config.toml
image_size = 40
crop_scale_min = 1
batch_size = 128
Rows from block 4 of a small multi-label image tagger, named by matrix and row number. Rows with one number belong to one channel. Each number is 500 + 25 x the weight over its row's rms, rounded and kept within 0 to 999. All counts start at 0. Numbers have three digits each.
After each channel's rows are labels from the 100 images, of 14976, where the channel reaches its highest value: "strongest on" is what is common among them. Only what is clearly more common there than usual is listed. The data: coloured fractals of 300 iterated function systems on busy backdrops.
# convs0: first 3x3 conv (model.blocks.4.convs.0.weight, 144x144x3x3, each kernel summed), inputs 0-143
# convs1: second 3x3 conv (model.blocks.4.convs.1.weight, 144x144x3x3, transposed, each kernel summed), outputs 0-143

convs0.54:541472511497526484461489451502447503497467483490486519486562507477502489488526506510561442419516459533526513504484494531467494481516504476512502502465515562504489476531512485471477467537494510476490550506503506456515478498543499506494500506521489520469507464482496483481495521481487504505488508477515539467491479481511496506499475496478495454499464512507565484513485502494493437487518480479496502468498488469512508484489484491518445
convs1.54:502472547500514504469495487476492463458491522522551548523532496521507492500487489498517481482511486504516499527478518498477509436546548524520525468531475526479511517488463509486506491506516510519447531513487505477518510473500469512468505503542511522494507487479478525520539504482494561490481511485545509551453496500507500424506487482509525462541461500498519491529512535495491504517503472491506519493539461565505503548483504518525485
strongest on: white; grey

convs0.123:506503495508506519524492555465507507471475479498496482494437521504529474496501511532546493505526544420480508507524488494490475510532489512523472504502472499512521510520488444515506447508464498559510516515504463476442517485491497495544519513463499510494485517506505483521523557517524532498555521498514495494454504538492485487512533506540523540497516503515439523535474507476514497464493524503531511499512487534501467510493498549483493
convs1.123:522482498509510487531471496500477520489512517521491462473483509464510512504519469520497507479508510483465474519518480492447483525493525486547492512521506487502513468508502482475462465550467457490508494474484499479437461498496478556538483510488485442498480457498516460515531482524468498533457484485522457497522452474503508521486512534512518503465495493488484434473471476535509491441480476501481492481482533498461504557510511491516485
strongest on: white

convs0.107:526459465522502503517502462492512489476525466528502522528454506479490475540462517527509466502486501478544503457490498551503498512530446492542501503482488495491507503547508498457471511515528534474509459517484475541483500536494537511469476494523513531472470511512521529509502514494536482514515531425487524490507468446501475496509490524530480486512493537507472495505535549513503515512541473513468454473530518502491539502483546478490500
convs1.107:502452457479490473509491500490494473483514497512492490481544481448465513514494500532524542498489509507532428518476510553447474505479529526517445503499468501518468512478511491495485462505495511506508501538455500478491515510481512485492496502472454495518519505471451500483497566478510456507484446476500508562498500468513487502489511492494494463501527496498540467502474530511490510472493514487488527481487506468425497544483504495476526
strongest on: white

convs0.86:506513512522518490492518478449446454523458492491459490525493513521430501486515485462505481468487495472512493521468506511510521495511506514442450466494499510504478505510471466473512441493494544491457502517482517454494472488497475511499470471461466497487469496489456502471502503469519463537471515500491526522469528514481488457453497477465507457489514490482488507523508497482490430479468515504501493493525503521503507463483472509481457
convs1.86:427525455525517514452532470477493509487459479459509513520499507538546471496503503459506476483517467490506583502562467499522495479481454490481494503505500499459503517480502495503489505452541511481470483505515500465509528492528534497465487499534513532512539507496538489504507510486532537468506491526467501515448521507494495524506491499492488492535501544533490507521497508465516499536497488534483525508488511515533538467533459504524500
strongest on: white; yellow

convs0.83:484500509463514482496518520500460510453490510485544508480504451476494471494509503494535538456508510525456528521515497421510470508528514437495499496495521518487484501473512433479458490487516498524498496542500432480466484484534497483509489500498492514488519496461498491521492524512498523484479541486512458439507525518522535485504482517501485510500501470494558471506471486483485499528496461486511480489538512516469491494465522495499436
convs1.83:518506513508529504511488474521508515480494506517517481568500467503494513523529499502545488492518492514475495522496486415506493513554527488532546473554515538523521487500493495504519523525471451542503513512510462491505480493521460531534508519516507479486501497473520500544544467525519557482513507471543490491510514531516516419521517478515519500500472484503536515451468527493517526493503505498528515489534499477496469526508482534524481
strongest on: white

convs0.139:513500520493495489502503489518470484504479500508504516524438470448520537494466500529473491456481491500556490506505507538470489556506521509507555524488475519485494496543523418462530483487482474501489482511518473473428494511523506514489553522479479472478525511456491495470504537490469484478528488520502534514507505488515495538492502464490505473508510539519481498494514538486487484476515501507465532472490527449501482498489475454474478
convs1.139:485459496509482490508504484497478489495502505523512513435499514483500516475456522514476455503495477502477477495483515527468510491511508510494512549480458493471429501491562486461490477490534508471485507454459493479464513476473492470474470494491475502465533449495460480459532523519483503511435461523516500495502509459517500495487532500505505488483475468472495494521497471507496527455473454523483470494459487530483460533500506453509487
strongest on: yellow; white

convs0.21:481490515520474500514492468446419474506463485506499484524510507501459521471505512499506470429472499494501490495477502520471503518504485525462469459474497502484490496527485437492510415476508518457510509504488494473490489491509473520500496492460467503491501486488465485463525522449482492507481505504498508512473502488477485459479501485511513454503511494507489500504500515482487385479498518506478497488514493492514484506481498484492437
convs1.21:403489455509509492475534456519490528503461488470504501496491470529540489484498493500498485472504474474498535481539460519494489520492453485492499501516486502445493522456520474491477500409514485479487474501504495472517524495513520456431482492510510517495522505483514489484495517514532527447501529500472464510472507504483503504529492475479474500528506520524465506524486536498506503544507475519487506491483525507490537474534465485504470
strongest on: white

convs0.65:496524532520461497470499536482507454467488468512476479471456490493451491508515490459470565527448490498461500498495491439522527522504501527477498494483509448481517431449471482510512487503474512519519526523460469485485459479501496485528483498463466489476473506492469511522470512486512441494472522477502524488489492560509459500459493497473516509506492552498483518483492495494495519496492528485506501503476478501497468478460496501508529
convs1.65:508527555533523489484523524513501519520512510521520526524459484527467536500507505488499486527477512473495480548484514481539500493524545533487505502541500477512537498485482472510550513531525519539504521490476496514472490566525522509503499496449501476515488488492518497519556491483506493508455458513522480495486530547485495467491479517562540532488497426509477488492527494520493533493457511521507527549494524515489481533495519539483519
strongest on: grey

convs0.98:493496486523478466505475497485431508471448492504499489525488488464499535497496502506508496441475498533485474504475493464476506526466504501492510451495523470457490494502482416523479481481532508508520514507470423490481507512554477525524508523504510498467493498456462493478531508491485493509494455509523480474496494531516524476489473506518517457505474486498514472484502488485512451505493506497511492524460480498479476520436494437509474
convs1.98:454509480485480462523525484574500555501491488468518496493448413518529513472507499495481511498517490537488520476486476494522464530531473487502538523499479520502485510459516479476502525452504467470500477475503482490513503478478479453436502494508519510475513497491510508457468502535479515453493538496494494504493536507496507499525524481471432505492488484501512507520479498492499513526532488521478495461528524488518504466526450490474524
strongest on: white

convs0.58:477483494465501528501525528504506503490468455502525502479482497480509505503503503543510536501485473505471471444518437471528501518473507461529512514515520446499461473439521493476458491486541473500499503515515495476500456461512511472521482457484514468496489540532527522519449525510478493514519508489493479443488494533479511501525486474450497509497506490486518455486448517547499492523538467489514434490498513492460504507518505483510505
convs1.58:519504496514502509471541545497532466486472503537550511519487506528517504483514496507488497525525467527480496493503517483549513521497523482494492489558501507492482505526493527482490510558544454556543497501478482527488501515508509501541485533466510469475489554556539505518514510494501485505503499501523491487527506512540502495480481500503523523496512474536529493472489522542519494575523485555558511511506485468493563528516528494508517
strongest on: yellow

convs0.127:493492517517518490489498464470428477511465486483503504532518520504468513492516476500525456431516480499522486512480494531474515500516503506445479470481508530492474481535484455465496433493486537481449529497497505442503479500526462521494486458478481491471489457501481508483516504459484494527462512502500533499476509493482506476493497472475511451482498482491507492496507515479488404464484501484499501477509493492507489493486469507487444
convs1.127:418483459523526501452533461493474508496449468475519526513493498542545483484499480482500474460522454492501539480525476510482494498494450473470502490524491518422503525479495477493482501449517497487474488502519501474521534469510516472437490503516521520497525505503518501495508513507536535450502508506478492520456503510493507499534487482489489498532492516535491503524505548474518502546497481525502519499495520529513536486534457489517482
strongest on: yellow

convs0.33:480490513487507516512503539501508480472491513502514447481482483507496485494520494517513568508489498499411483475519436438494482514512526462496507507519515464489494521443482494475444498504497499532495488532503483480493491463490468468510498468471496499467472500518518492510459525511490501496517512516485450417496505537477515476517503479460502523503506499477514474510418497507507510500528468494504495462512499515451491488490487532502490
convs1.33:495510485532562519493495545502511491509508519526510504513505500536515510528526502475481500506517458528497532518525516499518507510519513506458531499566523519502535546500503494499541541499551493550527507532487481530487537516503495514520498530457509520500479522503530496517541486500540520464475495519541496490508518534538514482534528491535531524489491465546534492489533551522525513527502485549534539510515493472542552521518516522512504
strongest on: white; grey

convs0.76:563501501481541480484492458464464511490494469477477507500508504474484484501519459502537468481495465477534535505481522571508503495516533562475439517518492511493489451529500479477501494533517513464457545564530508467499472516508507486510483507484508505498478493475481507484486543483468466497516506503492538517470517476508442484486507490462487455522507557485519515471502492505470515494506524493497505511533496465502528480495475477495521
convs1.76:530490515460492510439493524476505493472524526530548522497534518498534488522491462538511497500471528497501500503500514496544523470522519468512519497517483498506494512501496518472465469534562548507469533534458496492496553511507494514524485489550517512494513529476528510509520550474512529493484447530505489510481512494505498467514488530527526479555499494532533501544506520510496466519459493535479508483489459561507512511478551520511499
strongest on: white

convs0.38:483516479507494510507495489490498491468471477502485486466531468451428496493475509487519457499480518526500486503475489474490522500458512481491521478454525492486479466497468489507493493483513496511532520489432486511501501471546492515522506526524449490452504508512464498481518483469508458495518472512526489467506495510512486503477461482535489499512426504510532474475503490471508487482467462505526506527454487466491473497417518446533491
convs1.38:458484499497475482536519486552528524498505502472517513465500450521480477438474505529494498543510520498502467477480461490520470499531490494504544524487470501514489504461504514479504530503510464488504477490494514484517505509454504461441515501492522521490505502500496520495471467526465475472514534499487484490494537492494511514508529503483459518468514478485488488515470499517497546525562486520476476457591509471483463480530483501444518
strongest on: yellow; white

convs0.14:523492487518513504515494501469491478477503493527502510452510487504473429488519537508526484510540502473510520500477523561524491480477494562537418518502502527505513507521503485544525498482473510488531526516502483509504508489506535517510523534446469523523510532503478501474527506521519500504547510510518545550481483508517445488475498491556515503502528475518514543559513504497504525492505538497533525529527482539510490523476516515517516
convs1.14:538461495497504478515447477496498501480523500527471499477528479434496480513513442523509506500479527482516474515507506504428494476498521513512528477481496465523485451503502497495460471553489518469476502480473518472475475495496488534522492498477460453506460467468499453505509506508481487532471461479518474512479437459500490498492496529513520471472469486471511445493514456520492511469465517482477485505505475504457483534492528492494498
strongest on: white

convs0.121:509476471481523485499503426510481481483496505510506538545460528502510502507452498531551436461523467505549525477495471513510499489513473457527516501504498518500501510548524482462477478534527495472498503517501474499484481519509517472492486508532518511466486477487514529510496510482509515511497505438501539465479480450522477479498477493490478456507457543490500469487513531512502465518541446501490458474506502498499540494489508517485444
convs1.121:512473521500502476526512534491510467483544511539549529510509492464502520540476496523476519493520507535532468533476546511481498487520563528518456501542472521516493510514487485520512477533494508528502535531476472501463513515498489524491492508490482499512511511514496504525547498496503530503432486507538525569514515486522513482489540497513522513517499430518543487509474552521509529456521505479517525499511499503494502562486540520497512
strongest on: white

convs0.43:506503519508516484456504481477429471511476484493474516523523511495445509478505485457524468439514470519510491507455498480487513490492513491444470484496503527494486487523473459480484463493505526501455520517475491465503477501523454523510465460487472489460511457458457516477513488460498484504472499501505525479488531499482509466466476469493510454497463485489521494480511495460500419491449493491506506490499486501501506482470489484490454
convs1.43:431483429524526498472528438511485504494447448471507525510511493527507472484490478456513483488527470514506524461500475486486486502510442491439527476509485518466494511484481490512484521470511499510462491524505488477532534473526479507462489486549529519489507510502495511499516509510527521458516533494476500510442525539486510483513490459514495486527477524540501490513521513453531509539526489515521519502518510535516517507496454485507501
strongest on: grey

convs0.46:517504529466531502466471470496485485470492512491482500521498513484499503513472471504498438492477481491530516442489521535476517480515487513510509521489505509482473482533518492481494507514458450477450500519499483512487449516483498432515464461500499457458480514492498481514510507489421491470503503500520531495504463468497470532485509458455500478525504510482513513515516503471496528474478499490484461495500516438532503510481419480497532
convs1.46:491493524502524546441529497508514509512511521495538531500512500545514489497496494489491489534483485495508543525505556524513535478520504515485517466519492517498498521510505510485568518461531514507498511516506545485525561503475504479502488499478541526509532506477496508503539513535544504471498490531525522514501520489500515448523485498528546520528493501555496534537554514484515544531502508542534525516503486523564528520506493514505554
strongest on: grey

convs0.120:505501470484494512504481518494531480453497457520488465470487463488440454498498535513494501546499514486491526492500490497484527513526492503501488515465527491505519470498488536542506493505477469517556553527458489500492458463519491494570505518529456472467507500494478482496500530492516454474544518505528449484501477542505470511473483498534502533523492528512502474499465535491489490484524488498519505540511534509499523516432524477536507
convs1.120:467472483479424483529515492505530459502500482511517467471523489479512521467515501533467530517487516517497445482510481541489495522484501525511514551464501480532496465469535528472490502524492485472522486499460528484498465508467516468483509512478433520468522486504503488530500492494500477499468491495499465520520514493512502531515529502503484499458527471453509472449478497525467527468527486513463477480516524425484451507520512488490485
strongest on: yellow

convs0.112:525494493476513460491494493549511542557489487490501524490472494466554556541512495493449513499486497511557480480491476519491484491515488475506551522509478496538506480502490490475490529498505466484492475538524502522471509496438505490485529502497523456513483528468484520514486444575476482486476495496494487523532490466488553561511499490503476475495532523525463482506496499503484501499498522510491492471491544483483486508550502468471485
convs1.112:502512463509487473539506484506517492452501464504510501485466501492492486485489485500465475519523492452492495475492508481479464462464475496456468536487381496498468486490538516485500505515497508497497464483469502477479507474437479497486502491493469488477505499551513504438492469497485487510460483495465473488468498488492463535491519499496492527476470494501434499505498481485525526469474480513504482495460459517476481492505487481452492
strongest on: yellow

convs0.15:499529499479470502550482504474469507448480500483477443496468523486535482532510478534480474487482527463472509533508518526485516466503480542507504529512520448465504504517515466553500462518486501469504483504532478513475492492474526484540515537482459518513454489509505468514534549511494510493515508482541501561464498510543483485477547496509505485518519527461522528484484491491499485491503541484478491542449483493533464511507494502503532
convs1.15:513483494430498489491488470510507523501505503510495519502469479482527489496516472532523500499499518460509472477506493498488421509513504496540511493512449495499500483483505479521447468506497531476484451432505482524453470486490488515514513486478497471504493478465525502461525439552493517509441476496519521517532461449487519500535471535513504519487487459476501493481490507500482504468448508475480475472474496512466480531509522478463500
strongest on: yellow

convs0.51:511506490498496498507474492509523491462492482498474457448519467481436482467456516487511452526490494528481487505463513479489525495497506517489528494481521496513509471493473500530487543492534486507540526497432468519504494488540497496532512521552461482470486527499440481478507490503492449474535487502521475505540496512514506511478493484518461478511466529505532490485510487496532521504490489502530511548468508479501507498413499466529545
convs1.51:463484508480436475519512495533532513512501483477523482427501485497524520444485506530442503520477501497477470476500505510514501487490480504497506533482452476522469501474519525455515517504504461480512471494434519485498491519434522457472498483486520513455507482497521496481478479522482480475497492498488466488509510483495496517510510496466459519461515477461494495513498491518478529495536480512487464459526491451506450480518481477440499
strongest on: white; yellow; pink

convs0.39:520534509496524513510531505498465521452464528490468497519450505514499492473464470517555440460526493475456560524520467474531485497507523457493528515499486516470526501507502456466494454530516516521454485496490465473475487491501488503515496483473491513473439490507506512491499550499493522527537516507477517442468514513480474519515498497495508493501454523517470492485486495475514475483495475504519517466518476505512486458477482541472462
convs1.39:499506521526563506485506478485454508500503532495519556475483495506541501537480437484496492469533497511482471533490490481472479511550506527483516434550484534503527515475462501510523535520519502521491524477524472493494525511495473574513517506507512506519463472475521511525537447522494543501441496509520504530495496525478534493528491496519546509492459461514519483500516503485500495484453508484521496490464507538516493510512481501483501
strongest on: white

convs0.12:500506496476470513524490495503464506443485498479483471520482535510536490512539487522486472486471512467485521516519518508498522443524482527480534531531500459458496503531503475573494451498503492480507492493525467484498492482456484493543527546492454488500459496562509476526510508523481512501492474524521515518470497530516481504486548480517510513500504500481496524484493475521487442513517535476489499548431481512551469510516505498496521
convs1.12:520466498440496475485492460508496527482510495508512504482494489478522502485527469526504472490499525457500454469493515498486419478507513505536511500519452508490494473491484484503444477495499522466499454462492506506465477473478488485501509498475497459488495487476508504448537442546490495505447450504532501515517478474480523492521496536511504511488487470467476500488497503494492491481446499488519471486471479542453492541522530443475495
strongest on: yellow

convs0.57:528494510483537477485490458504489485479495517464496531516505507498492494490498499496555423471512462534539519499491478524488495489521503468502507495477496552514496499542521495428479482517526509470459515522475480480487475523528468487481468455535503479453482476484499520491476524483485496510497523462488532445498502484497489490484486499457462475476466532488528471504500506492502473491514434474489481460533520489511536462468481512493456
convs1.57:491505513499511498487520530489510452511518502495550525525542507526531493495470532477479473497515486527507548522498543495501503474516543460510497525546486538509527539516486509483510508504512493524499536569505483501494535490493483490477484519537495531495533518514482508519546521516526539474484502533529528547473549474511529472506543487510527487533471508535526525534495559499515519510521478514518555496530488506556525522484512525534498
strongest on: grey; white

convs0.99:497497536507487486482494552503498487477507511524483510464474466499481486476531492500470592532473516494519506486479528532495478545490493604507511482511474486485514490463521481544537493505483506503506498524503490491480494487501517497507500503423469512527495493484483519486477533500496478489531483504476514553493465557508456509482493494482506517506510539499511528507534492504505513501487564492471507534505461540513487481486491523484545
convs1.99:524507521465474489497470499523484559477534533529475451524478489469514509489500503522524489499452546485486489532494515498503496485516534486531538517523514425504525493483529454507492473551538541497466494490479485519432450522504519492526480508477501452509520486482524465510534494518505503503493468520524497483509497489491467458501471520553523518480497466482510480504529457544457520499472511511485505528516500481489495527478527517485510
strongest on: white

convs0.95:511495518462521497484448430509472479464493501479508511525502504475502490511487493533526439458491471496532463457497515538475493475518510503525528536509492514490490492540515478466487505496514463456464523532497480506491435526492475445500502454498500466463493510518507519501498514486449492494516514505514541480505480461500483526500520437449497459491501522460499490511511517522496491491533491457485478475511515451524526507480466495492495
convs1.95:480491510491523515440523495503482479513511496504558530503517505542546491499482513493478489514499470501507529506513562520488513475510531504500515458542476518464504544521490503480524511487534494509503514542505531489530542480481509470480501507471527511504528516489514495493543512537555517458500485526533502533497527464506520456526478481513549513509492484557498519539537538513503523532507494531541550510519475521554539529513519504500516
strongest on: grey

convs0.108:507545511504447566523507517479533495472483461498493478491469512496472496499440485563478456504482537466510505510522474518472532499490481496511527507462513463508497472483539523468533462520478498480492469484511526504477485448463500505513493535503474487489475481523546501496510569487504488518559510487524513493487483524523478528517489501494526531494501552498498508479455508483533459486474532473465491479529473485510482498507482479492487
convs1.108:464486490489494481481499521466508461459505499491526491498473498508518487451455491510514432532513511447464506509501484493502421512462487493495479561535501529515508499481514495483521449498538506540525449490493484524466491528452480463518469529475463498471534493473504487512511474479511499509468472511513484476490516480513519533488522507517511519473489469482481495478461503518477536495478490512536486462457515447469496507528520504479516
strongest on: yellow; white

convs0.62:468469478462503487464437467531502481483488465505466474524432472488533502526466489538488485507451477487526503450484511516468486502502470500488544511494474463520528518556497477478483529499477446493476475519497462502461477524472488456522501503476515453459465490470506503513493501537505480469560487458495531489515462493508526526479496456499479491505486526496479479495522508494470484500511494498480487492494510490534509475494509494481534
convs1.62:501474504509495476524502539506474468502527475528535509479488538493523540461494496515482464515509484478494498499475551521494502424477512495513498513512486474493485485527486486504515491511540491520535499515507532514485517515488502476470522518458491488514507482547492519434535539532517505510479443544536488539522490492539493532507552502532521556485521434479483478521518527496498511458489483526514500527478467528512481527521543519509491
strongest on: grey; white

convs0.0:479504492502506498467475481484489489443491474493469494480511504515444449482472518490532447522492501507516519521462538479495530498516512513501506534486536496490522492502481486528504529499492495523530516534434455479489501476543476476533545537515468493471476490502466526506509484507517474480565492498525509517533481515547504512481467473528482487512463476499524505486512509484515499514507476497539520556482516494527512502423507520541543
convs1.0:500465486525477488548471495509540491494555486519532494450512511480509494493533477530426514531478524491497450481469512525501513469507503490484518519463487472551484450505500535482515518518473484473520482508454513508475467509475501492508505503459490499483481473504497506477515512543513458524488471490516459498516509511498495517511531512506505516455511456441500483471505471511496540422507516489498476499535493501494435518492525484476508
strongest on: yellow